Rows from block 12 of a small image classifier, named by matrix and row number. Rows with one number belong to one channel. Each number is 500 + 50 x the weight over its row's rms, rounded and kept within 0 to 999. All counts start at 0. Numbers have three digits each.
Before each channel's rows are labels from the 100 images, of 14976, where the channel reaches its highest value: "colour at peak" is the nearest of a few named colours to the mean colour under the peak. Only what is clearly more common there than usual is listed. The data: seven-segment displays showing three digits.
# convs0: first 3x3 conv, stride 2 (model.blocks.12.convs.0.weight, 192x112x3x3, each kernel summed), inputs 0-111
# convs1: second 3x3 conv (model.blocks.12.convs.1.weight, 192x192x3x3, transposed, each kernel summed), outputs 0-191

colour at peak: blue
convs0.14:494512496416563387348455487442432466411536461449511452481499510534388571449508475506417436502514419541531520441564518471467449532466462452432489521526478490468520579458470506460417467488501486598498449527417535439464533509506425477517542390513471477453534583540498483502556431528469511512498503570462535467571394525510540470490433495385
convs1.14:582409433552431511464498469532485631604530520457513540514572501487412641457537458508496544557581488541545374441455470472494473457473483432517608476514588456461459440457461413593571552360526434511468411531447523508527484463456511455520454419521440524468528630488476472495532488509493417445405525508461509549555597520439549540495535454524566539469503562525490578536500513494530441502523588579542471443518599552520491495537479486564523551529513475459470540506459493364463501538505499527509465466519507504472485453566624532467575509476505468520532566426483495464468490508537497480

colour at peak: black
convs0.172:501460414454452485551564569466482416467388480429496507476433517510547569517462529435519458511534522497504451524538519543500550583573532571497511468504486452486433611453486470544519517444509502513455431527494431550440515506611472566377366591478578550467506523353487438499518440416514528492459505494567507530496516541455486491410531522507
convs1.172:478501495445533498474532474452570524536501476547514552501485516519455549475526417457422447465520459460458546436526475439503463545449423544492545617536551521459500474523536413527486439454499484524516438468487517532508523487523529452541441570437471492576552494478383400541511486508506442454400543368397540549526408525410481545474443485360566475574522526464625488494486466573517515495534589539505474573479587493527541483551526473447609559403492519519433482451444613446535532529528552502583429532493448509439550466419477527481542572504529508547545418427425459472452418505443513435

colour at peak: blue
convs0.35:486513479419505434457465443465424560523506501353428453490527450473446595444423423505483534505489425456481503531548376469550492438413475488487439452526544553565403536449420533422469454594542527423457487495438513427523508553384470462538540485432475520465452490561595523426469475426483480450493506476517483495501503462509462484493514462424
convs1.35:562530491545466436573451530568477586506559401472511478516480427435450504470541498570423520521557483541472495500466558544574452498546521527518526569470580433472473466564546478529584552436554564498539623493506431580535487568496556490435479465524526446501518551562528545471520539594462481486573487624550500528534542420581574515471562401562517474525505486570425568438486559483495487504546399550482578588508489481498504457526403583567461532550424481471454556506536482442496409503490465482526479472509429577503457563615570518552539488521449416445576519524496500533410572536536588461

colour at peak: blue
convs0.15:504552445506389554486505553571526571513405477555453449537440567601499506488558476559460531525514507541417441601502505516543477591524503495402355422537446579450495495442477520521502471548514506551527475408543455531502532538579462527464488437466489488424485507434585538355474480447509525515478516572514523507497531514550479528534524528604
convs1.15:488486524507504505562539533559567551507501451586558531547513475450528458594518546598489584427575477541519489516533542550554436510595529507471556629544496514560439593515508521520595534561510566467658594425546453537560512589485546538557487555493493448515586469511530517506542550588584517490514504528562503563545555467541556560452486483470507531506578525553482532559503596557495511548465557529485483522593523471540506528504488541551540501558513559490482494535465578509560472588564565585579502466521469613574537620493555505619552538523564430512512436542488527505491526558527574510

colour at peak: blue
convs0.104:500522492545555516495545457606537544535500596522549541553445551544560510449520473549644503573561563599503474472554485451493454465442480477555506535578546499547483423514500482545597561512505545481564514463508569537520549615561579528553521461567441544590549529588501499512570481488568571494499541480549553560525551480454589441536485573480
convs1.104:535400480520558560606457468537511556514505536508463587486516498452469534529467584622667630506492589526521594478541550569557582553530491446590459424489575466609485561458499533479481552544516406518495503557513530570477533521443498551543581581458445498502526579520489414508511470495554600442595588497524547523432503507483445507517534481522578474441465565508575543544487449511513471458547487515493526550543496433493537549513574525562408480540571515586547464517484465414517433504461559503502422531520432448544472512552538532464561577495513532526480501509506530432593451548474520503

colour at peak: green
convs0.161:600528491551566512528382512520475562544491466558489533555474539545509465477497487489486554529464495611515569493542396482503477516392502446542514522601569538558519400574382482472499417501513570501598553502560555515490549592425607412526527474509461487542533626525501502477562474562500542460517515501511486509533542488487485416568501463540
convs1.161:520443490522591617534501489524538509514521523552536516488550514505552471534586562586617494534543573574559583495574545581527556503556526492553471439535508505612450600446524594455565563566484454549511468628567520506453635514442474467499567519471430479541527549530531473522547482525538561370484550476500528585524461510439479526498503466572605543458565524461604575545505522516499578439542522625567445588557507488493572541524525498572445457564527563584535498522512483444542528531478545560510494519501401505561486516507514524531563517455461518482590497531531508477514502506475513568

colour at peak: green
convs0.190:453569542535574452557570383487421539532522473485518453446552529471540500502463541477492555567432505549508443518466504524506548422528504569556416529470550528585523476540489522573457562529611538541574552547528473512548506518495542559483578489445516629581587574514518479423446553503506445493467499501531606545454488501539434492506478425369
convs1.190:422463460543519563566495560601475460425511505468393528520641537536466400527518477520486476538500525509474644492530441469520557515503496530520479434411567491514457531561557472511420611565523493432436493586531475556467519543488488458467536495515534513551473513526522491533499540540534547445583551460449458545457452506507532417559551472506519539548450540528487544544601481520508579473604514459529481609551469514502512603508561586622482503485533416590513479568519428538527541484505467580506514577551500472388583514556462420567524463556542532508447546538514572591550500549490537572

colour at peak: green
convs0.111:625469504489525434533462438508356505546532480456492578542548528475527501494503546464501489540554486507503598522536455441480475430421520518539529546541540502548542453563455552499412495583571545540551565569529524521519536596489594494557551515538493596504485531551545507528571474540549491417535621525585541587518504517490569462581501416455
convs1.111:465518471515583510546423515462677522424605464523489521490492465532522432535507500554506450498498515556473606514523515509503541514563560495553565453473604491528565582508517519441499581594498445535478550514592545500451543554554455492523490486492483487596484508549485475592515493564456564467442532508478507503501445538541511488511432484400544493524482466478531506557513515537519468535536433525463488561557548521388527651436434560454494466515502543573507451461506654553576446595511468524650552559447482489508433486502455457468530536550585456517542455433496474450584502592480512565

colour at peak: green
convs0.158:577463486515539496514492464578461502468500468507466532530520571507514510447476563436473513484384488668489551554563417458518510435533494486507540505574515548550528478577482506516483499569523515437623493456494499528484574563526614555529492470581468560586544663501553475527510499591451488530501540486497519451505535391507555525533463403491
convs1.158:546522528563571589545466544528507485536505493496498513523494475503511525540520537602521462527568611608508672514444468556530584552562468534583504502474507483564522569533563539486576557557431508499527493577610592519506568531528465430476506513516502527548448490526515515568513507478501556443598518531493490541585518596542546465467511483516527512513477479466482539578590485554583531504502619500467493645533577468462567561575488485549458486502522546720510537521595490498561492530470507526550500576491504537489461487537524460518499559500522542571572553526481483584501544540484529563

colour at peak: green
convs0.166:536485518588506550473516374530545462470522595529551455441491450486525457512517555527594494523481516604450411456499520520500432468561516551533521534480519470490509423564510554518592524464464417560490588568460543553413559574558466565518529578501469548585528553553439532499427515538477571556536543466557623487532475460470533515574469468412
convs1.166:471425447520655557542510525510525511533488576541510575525526552520426448576493563594578546538476556549538644462494522516531552563486539484608538477555550490623485563494530540495438552561502485533490460579506518492558511498412487470482555493505452480549544533503536470501572530521548575437567502509475526522506521516522526540530543498486502539482555617495534551580584459531496554510534514467519474549581526466595526558531593547525419499533561532646581535513518453485591471542487607520525454582575514472516436462516479580569582508512574516538520527469506548594585464531528511579

colour at peak: green
convs0.126:541495490504562469468468503590501529597510556628489505533432563536555589541477586542574468570551511556513512527549491532481541518499541536494488572562455496538486471516421480530514567507469495487517523455507542548515541626573555527523546440528569509620558562568551512435584528543457536466602576582496550492557550533500567428468442563550
convs1.126:496512540560522589540482485516539466556483554502566548553530472477611404540488549603588529467506604539610614543486551521512579509580492507608543560499490498547404595506542566481543565526424522483617487483567597515504577569478494546488469526551484547551515433502507524554543534527565604511589493447475466517527484557462529482445500471542476504491487511544487464590378482564416590516445552556476454569542569486517522530522578549547516493505558454598571464507444504612503511530548472566575586496537512463524562463542511505491504522551580508457564459538522507451441473522503529536

colour at peak: brown
convs0.84:453479508468420445498561550490435477490468531435334586518517407492486460530421512525511443420464459515505457541499489483474500479495534564464511425456391506497419562457498418525486437461416496471493471539436444493482487494500431492486401600436467502450446475426529505573394431409576457469467502497524551428385500501538487536515525477510
convs1.84:453493488448528520467485566448490474385523521423474484489419454412442411389402490409471458517432501510521484432516351553461527474428469519479388459454529475451476494524513478415474444428467452429429455473465547420447466463515493435461441514517458506504429506484489415508482517475518442495396477448441486412482507546422464488445502456454463473491495479434479417537465501447470428467486391424453561499401405482534547499444545532424428533496515492516522419434534467456505475531463515506455454480373452551383498548501452495451434438492494515480484476454443521505502468413499548388

colour at peak: brown
convs0.43:531563460490512498544473557453512619491512506462513525561520517482477481508479438482466521392544451438474546552403495422540484507498481503417504428543582611450553519558495516492468478591519506448459464472442475445493540518532481520574552488445476461413526363502634578480449425502507464538469491491438441469499443458627610499444469503522
convs1.43:480530554563558501543532414542434542430514519471468532531559486488549489474495605570548595513473538565572489501480517581525452581543483480502496561516447476516462566492579594496556553528539554400607624559501494438482547578447460551586528525527509505448508441569455514462495541543518518539541490631576551496522570502603529554582525467559487517483519515534425441417528525476505484487536407470517502479547434469597496429408438590503502521470471559437519502473532486517540483517498545519546519367435447578494454554567491529515488523510515362502501551485587582499429554530489551457

colour at peak: green
convs0.31:641456519538513456521374462544463582540522483523492520534538515436520525459509584522497511482513495544447590509554362503511444393473554462551491482531551527512475439545411455481509436548515552387544467490546471489474535607429612468557540515543455457556446530516538529482512588592465485523487483544513519519615520536458463473511482474437
convs1.31:521563559610526584482428436578488504515424509534535454512375447433595439550437559522467437573511521577531542594474481524553513523599507425545528529505529396545421546415537531551499511477457547507571548525477511557481574518465448398464447520456555470527524547566522560569525449521483548439518523550474528464509497549483483501452495419617473435415484482474535514472454533481453597442482466504521534672490468511479471538525440474520464444520516591516457488498449477530470421479440541459539523527453404459606510496534525436469510533491547501466550488506506510455490620467543531622

colour at peak: green
convs0.28:567480532535475465509533434492533533553533537463497543530545514426646570468496541462546547551604561505489622468504506430533446433500497504534561502589503519560634501576505525467556507502551563449588465504526455576543522554545558538572510524529531494438580553484518499529538509560523580445515614489618506578508516473447475471541502510444
convs1.28:482498560553606581520483485534622500454490502491455545503463423495517512524466520550438480477581566488540654544447494506473534458611471528490553504499582423490500555556498568491512522558458534443555536465600441507470534551605439486559468411483560463540472492549463470632493534483377496525483440538453497507528450534526471480511478447499511484554517534540499540509460513578524465486467476523444460607523533518410466610554391535545550454450502532642503508566542675425573463483487487491537513473384470549498464521457527523436529420548517516512509469471518518450472552511476476513

colour at peak: green
convs0.30:521537488492531539630545518453465564533523451460448511524518469492478450506480519469436590501441483527497474588526472599564549530568540486469535475528561603564525534528510487554427462574519528531571584539540429569501500568490514483542526509522517617565563478443570492516511476427509372594502574473507558518485584521553455575609522491569
convs1.30:432551579511529494573529544517543496480509481464497549525532489479578430485501518533509534448558495608509603525566441577502516562583457540501488547437490507471496590598633503514550618498441553440540531505509505521553572572499495398524549547565518517487500500606502540535476538523487449449573533536530537496512503543603570499506508436462474548558489483497420453486613544595523518481594591476430417585497485527498569450486485606536493527517443509599457447553540511566594537533560505571559577543502478575491468568564498458581564483578539448525453525509498508596472522546487552499

colour at peak: green
convs0.99:527502528562560463522583442492437543540552591462502502467587522454584569520504509509579616555563528470528556527557576448498501410471508524550518547528576544547560486622516503526584607507508524477561500508442558558506557584500496514535578517531457529544551471592487534516514545539543591459554612510514568510523526513451480527594497477434
convs1.99:459420495508574557623469592476578466369549522497388624570525468481531435546392583558565535491486623535552609437475480519519636526542470508520520459488571421520509598545496588471477526541439489478503547538522464558481499521512467526518528441488512486538491568584511438588534547510426556538498465572478515477472475518550539488579520432489455516527518570494528509555503488551525501502519447484461431509538522501482508623501501522574573437534551476545590494589532548463560461533501504539511499583499503526500521529560492575450422496589539539540463526426558499561513525548542544585

colour at peak: green
convs0.92:587550513542513525496473436471587463508481514473576589424529507469518472497535612561476486539531556531480478437435466600379430487550562537545531529564493462531447440534477539477527489409585563468472581548549526526501436492541568566408537545522504516486470469484415502484553571609503521548501482557574514514635460559554498486504531567488
convs1.92:532480485498583504574442484460660549551440510570505552522509483460569521536596573522494539582487484486497492479515510514472441529500535465496529516501583491587507583451558505488493501531547461532526554489527507486492581548464506477546578534489491537541548523562516469566504543558573574459446495452506521529483509548482517507412505495374553412460456521504522518534539551551430540492501435546488543519545486554517543582474528629429437593583449577578513499399431641533537492489403623568564563581546481516595465510485468539502589532518537412444576494532456464474577501493545523557

colour at peak: green
convs0.21:541516531542543524370513521565531535521491468583427435492525511613503561522495567471491554515465494686461454491508448501532442521542537533424407485525464563590506452545432480511458535511541467548573577474460513515509501545483498527476548471506497604527598651518543499437440508461495474559529547476470544458527530450522488505573430447522
convs1.21:456530534503553593547501565535483505557414524498572518524504514506541414560527564550578520555529560599540616545505494581536564504544546545532505530498520509590467595503586535462494575566477554497535450536565565453550529557456538465461516491592519529524506501529573569525512519516574534449609494524508465501480548584577525495477524501518470554465504554469461508584545501564515556526519583504522417566552506551509554525516572491562432513568547476706545510554519374542553539499506564611498534496555577558510461565529484519579536443451496521528453500572495516607522477497520552545

colour at peak: brown
convs0.73:517600481456546462565514551572523614601542485521528560555538494565481550511489503538494497516624579524449475479438499442506443517561546532502530492602621615520520474494510460514534501542556516491435508454457504388484513531484549504566567501545488536544511446551572596486530474458546474556489502483472534502508407473598625494500474592497
convs1.73:512465517526514502547499387572419584492502584476475477523544492530536552537508555586601630625480557584590465553470524573537524507486527491525477445506498470542499557470553582545485550533616515538528550656446553495489587494423537523566587447538483541487517562558487547430503438510478564464575504600518536469461591484531518507672573465602548450450507517597415505472517500471492497425544496498536549497515522535511489485487492472582462481491541471479536503534467382508487493492472518562497505419504466502554480475610525431509553484488477473471490553495586540499505538531549539542

colour at peak: green
convs0.42:476492415444481475505517533533494453494362514571458475503369536656483440440443476452504463532481550490493484419493510514478475527503532504442429487500524532532528536437458478532573517386456554584494485470546451529564554499616534562353391501473525443514490471466408443481545470464515553472450487480581521523517571431486513478488493498495
convs1.42:449458480461567560554523548454567545475495471556520510558525482522422433508504549581500579398544535567478558381587535554529513509488478537528514521495590525521490557534593498481530501566481428472585509440497570504526559509451535523522442605478394499549547448500435403496527528514555523471548539443451585582551501581516507509369470465308575533519484515504644525557539554524516538499530507548460413546536518464522536560463541534493485582505522510542475480450518576464516520538530558567554512553504500548478507556516425517486453575497506469550560484550400467504499397550458538462

colour at peak: green
convs0.8:508515574512517545513467555513465562476502426525428510490531452517474489578486471505423534479498507569454417547483424487521582552532514544471535487513539601503524494513509525501348460577510505468594550480460541505427471521519478492574545532515481652562585481513584576516510436426506404544510603464469551493502548513577492588601472502573
convs1.8:440608570437420533592517516535528521458517510486574499551552526490532395549440502628536552465516506543477476569502526507526453485572458463491537505479460554480572520526608442465552595520488561468572547495572526444536476598441515519487477466535535564446534508537573596496499480557593505461549459595450461418504500592592522518465499484521424537467504557561396420492549489511499497579480502457368490430535450505579531493457539577515444534524509496521492443487476557624497600559573488549573559447497543535545494492472435510537492430567561497560493463437516529560489559568498555544